Weights of a small contrastive audio-text model.
Training: adamw at rate 0.0022, 4200 steps, batches of 64.
Rows from block 2 of the audio encoder of a small contrastive audio-text model, named by matrix and row number. Rows with one number belong to one channel. Each number is 128 + 24 x the weight over its row's rms, rounded and kept within 0 to 255. All counts start at 0.
After each channel's rows are labels from the 100 clips, of 14976, where the channel reaches its highest value: "strongest on" is what is common among them; "peak in band" is the frequency band that holds the peak. Only what is clearly more common there than usual is listed. The data: songs of 200 made-up bird species, synthesised, often over outdoor noise.
# convs1: grouped (4 groups) 3x3 conv (encoder.blocks.2.convs.1.weight, 128x32x3x3, standardized in use, each kernel summed), inputs within the group 0-31
# convs2: expand pointwise conv (encoder.blocks.2.convs.2.weight, 256x128x1x1, standardized in use, transposed), outputs 0-85

convs1.0 [116 110 114 121  92  85 144 119 103  91 158  99 115 131  98 131 105 116 160 113  76 136 147 117 139 147 100 102 131  88 150 117]
convs2.0 [136 111 175 141 158 124 146 119 142 139 129  81 142 107  98  89 109 143 130 133  66  79 106 146 129 143 113 132 115  98 115 118 117 117 132 126 126 115 118 128 132 130 146 110 148 103 164  90 137  72 135  96 122 150 129 104 118 147 128 164  87  92 153 154 156 145 148 140 151 143 139 156  60 122 144 157 133 144 156 118 125 149  99  96 129 141]
strongest on: high song; thin (high-pass)
peak in band: 2000 to 4000 Hz

convs1.47 [167 119 150 115 104 106 148 130 116 127 139 107 103  92  96 131 118 156  76 130 134 136  97 127  92 143  78  98 121 148 106 150]
convs2.47 [126 115 140  47 133 138 130 126 125  97 118 127 109  91  78 106 152 143 108 172 134 154 118 155 173 128 148 139  88 120 131 111 173 142 139 170 128 134 141 137 122 111  97 116 125 156 169 142 117  89 132 123 107  27 133 104 133 131 139  94 140 141  71  67 113 121 124 125 156 150 144 156 116 154 158 125 106 114 142 123 132 153 110 118 155 148]
strongest on: harsh note
peak in band: 500 to 1000 Hz

convs1.69 [ 83 120 107 116 126 104 122 122 133 117 161  88 166 105 102 123 176 150 115 130 126 121  87 118 110 166 155 168 117 118 146 119]
convs2.69 [143 113 164 130 165 128 146 101 149 130 127 123 148 113 144 107 120 119 125 109 110  81 128 148 147 159 141 114 124 107 118 114 131 118 169 134 162 148 136 142 189 178 182 159 142 106 139 129 169 101 144 148 119 131 122 101  94 148 125 174  88 116 128 151 166 150 115 148 138 144 133 141 131 115  89 180 125 158 138 140 131 142 100  80 103 138]
strongest on: quiet level; first syllable: steady whistle
peak in band: 2000 to 4000 Hz

convs1.84 [105 104 128 123 122 118 123 115  80 135 174 100 110 102 108 174 135 158  88 110 111 120 136 134 159 154 154 109 107 130 170 123]
convs2.84 [ 78 101 105 128 159  95 150 125 146 124 110  97 153 123 122 101 105 136 127 111 136 141 113 125 121 138 131 141 123 105 134 103  92 131 128 117 171 104 131 135 193  81 146 120 124 109  80 125  63 152 128  80 123 125 171 108 105 138 142 131  95  99 146 113 133 143 102 141 140 130  85 130  73 115  84 136 128 103 123 134 118 133 101 110 108 130]
strongest on: first syllable: click
peak in band: 2000 to 4000 Hz

convs1.36 [146 155 148 104 106 164 130 105 105 117  95  91 123 122 111 111 104 126 109 159 106 143 100  94 107 156 127  92 108 138 168  94]
convs2.36 [115 155 143 165 129 125 127 139 123 121 140 126 135 163 139 145 139 139 141 112 139 129 155 138 101 155 167 121 152 148 128 157 124 104 153 133 145 158 148 124 124 147 162 105 166 120 148 115 140 149 143 156 148 146 178 153 124 104 153 166 137 138 149 127 121 117 134 121 110  96 150 149 170  99 146 163 153 150 115 127 141 105 127 138 121 101]
strongest on: reverberation; text has "room"; text has "reverberant"; first syllable: steady whistle
peak in band: 2000 to 4000 Hz

convs1.71 [ 94 162 126 154 102  96  88 105 136 156 151  93 103 111 103 146 123 144 129 119 135 124  89 137  99 139 134  96 113 140 151  79]
convs2.71 [141 102  92 132 153  99 145 135 130 108 137 132 137 125 115 108 124 131 121 114 144 102 117  96 122 134 129 188 153  95 144 111  93 133 137 116 110  92 120  95 127 118 113 159 139 123  67 141 106  96 127 128 130 134 141 127 107 114 155  94 115 134  92 148 123 133 141 116 103 119 149 103 118 117 126 165 127 138 132 132 117 120  98 122 122 133]
strongest on: reverberation; text has "room"; text has "reverberant"; first syllable: click
peak in band: 500 to 1000 Hz

convs1.45 [168 101 171 123  90  76 144 126 117 121 124 111 124 106 107 132 107 147  87 132 122 126 108  96 100 153  97 108 130 129  93 150]
convs2.45 [134 117 132  58 126 132 130 127 131 138 107 154 117 109 118  84 159 128 107 126 123 149 105 154 156 148 148 147 101 124 143 117 141 147 122 150 161 112 151 142 123 100 145 128 123 141 140 146 139 149 130 142 101  49 114 113 127 132 138 116 142 127  89  93 112 131 117 106 133 150 155 145 131 164 171 117 118  99 149 138 122 145 127 118 170 132]
strongest on: harsh note
peak in band: 500 to 1000 Hz

convs1.93 [133 129 142 134 144 117 154 167 132 168 110 121 105 147 156 101 137 120  91 154 116 100  78  89 120 118 145  77 142 149 126 147]
convs2.93 [129  97 166 147 161 107 155 121 152 120 134  91 151 118 166 107 148 148 129  92  48 119 110 157 134 148 149 135 125 105 135 103  85 107  81 129 146 117  41 109 126 108 124 124 121 102 114 118 127 109 135 107 116 131 150 103 111 147 144 165  87  96  92 137 144 150 131 145 130 134 139 173 168 134 100 171 138  96 131 155 122 122 128 108 110 139]
strongest on: fast repeats; first syllable: click
peak in band: 2000 to 4000 Hz

convs1.52 [127 135 166 103 106 119 159 121 124 127 145  71 111 101 140 160 121 125  92 132 121 125  91 136  90 151  95  93  89 124 120 138]
convs2.52 [141 122 144 122 123 106 125 123 130 113 151 161 116 105 141 123 198 122 104 133 138 127 127 164 160 130 153 121 110 123 103 145 151 132 159 153 144 146 147 143 138  84  86 148 171 141 183 155 134 155 149 134 105  95 137 128 106 137 142  89 138 150 111  83 132 118 130 131 179 148 104 159 147 173 135 157 114 162 168 127 134 155  79 103 144 127]
strongest on: quiet level
peak in band: 500 to 1000 Hz

convs1.50 [160 111 151 115  99  86 150 133 125 127 133 101 105  80 107 131 116 148  86 131 125 132 103 115 101 151  82 104 130 133  90 151]
convs2.50 [143 117 140  53 127 116 119 122 126 114 123 113 130  91 104 104 167 133 125 154 118 149 116 145 176 107 132 148 107 125 114 120 154 153 144 149 120 137 171 127 141 115 103 118 130 155 150 145 144  95 113 123  99  44 133 115 121 141 138 118 139 155 112  69 137 122 127 136 166 151  82 131 122 144 132 120 116 112 142 139 124 159  81 118 169 142]
strongest on: harsh note
peak in band: 500 to 1000 Hz

convs1.43 [153 103 138 122  87 100 132 158 112 166 140  88 119  96  94 116 108 146 114 118 168 117 102 117 156 142 108 109 121 125  87 158]
convs2.43 [121 139 165 154 136  72 117 124 127 202 126 108 156 145 129 142 108 119 168 102 171 133 130 104 109 118 135 127 124 148 110 132 101  80 115 115 159  87 154  82 118 199 135 177 134 116  92  98 120 124 122  77 137 159 123 130 141 142 136 155 114 106 173 142 120 117 129 109 129 155 107 161 146  87 152 136 128 149 136 114 150 121 131 142 146 105]
strongest on: fast repeats; buzz; first syllable: buzz
peak in band: 500 to 1000 Hz

convs1.92 [125 128 125 109 112 107 155 103  98 161 153  73 133 131 110 130 151 162 104 135 117 104 131  96 129 127 202 112 122 131 133 115]
convs2.92 [ 90 104 144 145 161 165 147 125 143 115 103 113 151 130 116  94 106 145 147 118 114 127 108 152 121 135 127 147 123 108  98 112  88 136  52 128 138 107 124 118 193 167 118 125 136 111  80 130  70 104 127 136 126 139 111 121  84 138 138 122 103 115 103 110 147 140  95 149 127 128  90 129 121 133  88 145 135 169 125 141 120 106 127 114  94 138]
strongest on: click; first syllable: click
peak in band: 2000 to 4000 Hz

convs1.62 [156 101 161 121  88  86 142 135 122 137 136  97 104  91 115 134 102 144  78 137 139 130 114 121 109 152  84  99 136 129 100 150]
convs2.62 [163 134 137 116 114 110 129 139 113 115 151 125 111 105 104 113 170 120  97 186  98 127 121 122 160  94 146 130 101 131 125 118 176 144 126 160 122  96 146 144 115 115  93 140 138 164 141 168 112 128 115 141 113  69 117 117 128 133 130 116 155 159 110  59 111 125 135 127 125 146 109 135 143 145 129 136 117 144 145 122 139 131  88 120 189 142]
strongest on: harsh note
peak in band: 500 to 1000 Hz

convs1.57 [163 108 133 108  94 120 143 157 105 147 148 108 109 100  86 129 101 150  91 124 164 121  97 106 103 137 103  89 119 142 108 151]
convs2.57 [111 146 155 143 132  83 111 125 124 184 136 113 164 152 107 129 116 106 165  91 168 122 147 116  95 129 148 103 113 152 133 141 122 102 141 111 135 149 118 107 117 179 120 176 122 116 105 104 147 125 125 117 163 159 109 135 116 143 116 152 122  95 181 130 130 108 131 131 148 154  77 150 120 103 102 124 123 139  96 109 139 129 173 136 130 101]
strongest on: white noise
peak in band: 500 to 1000 Hz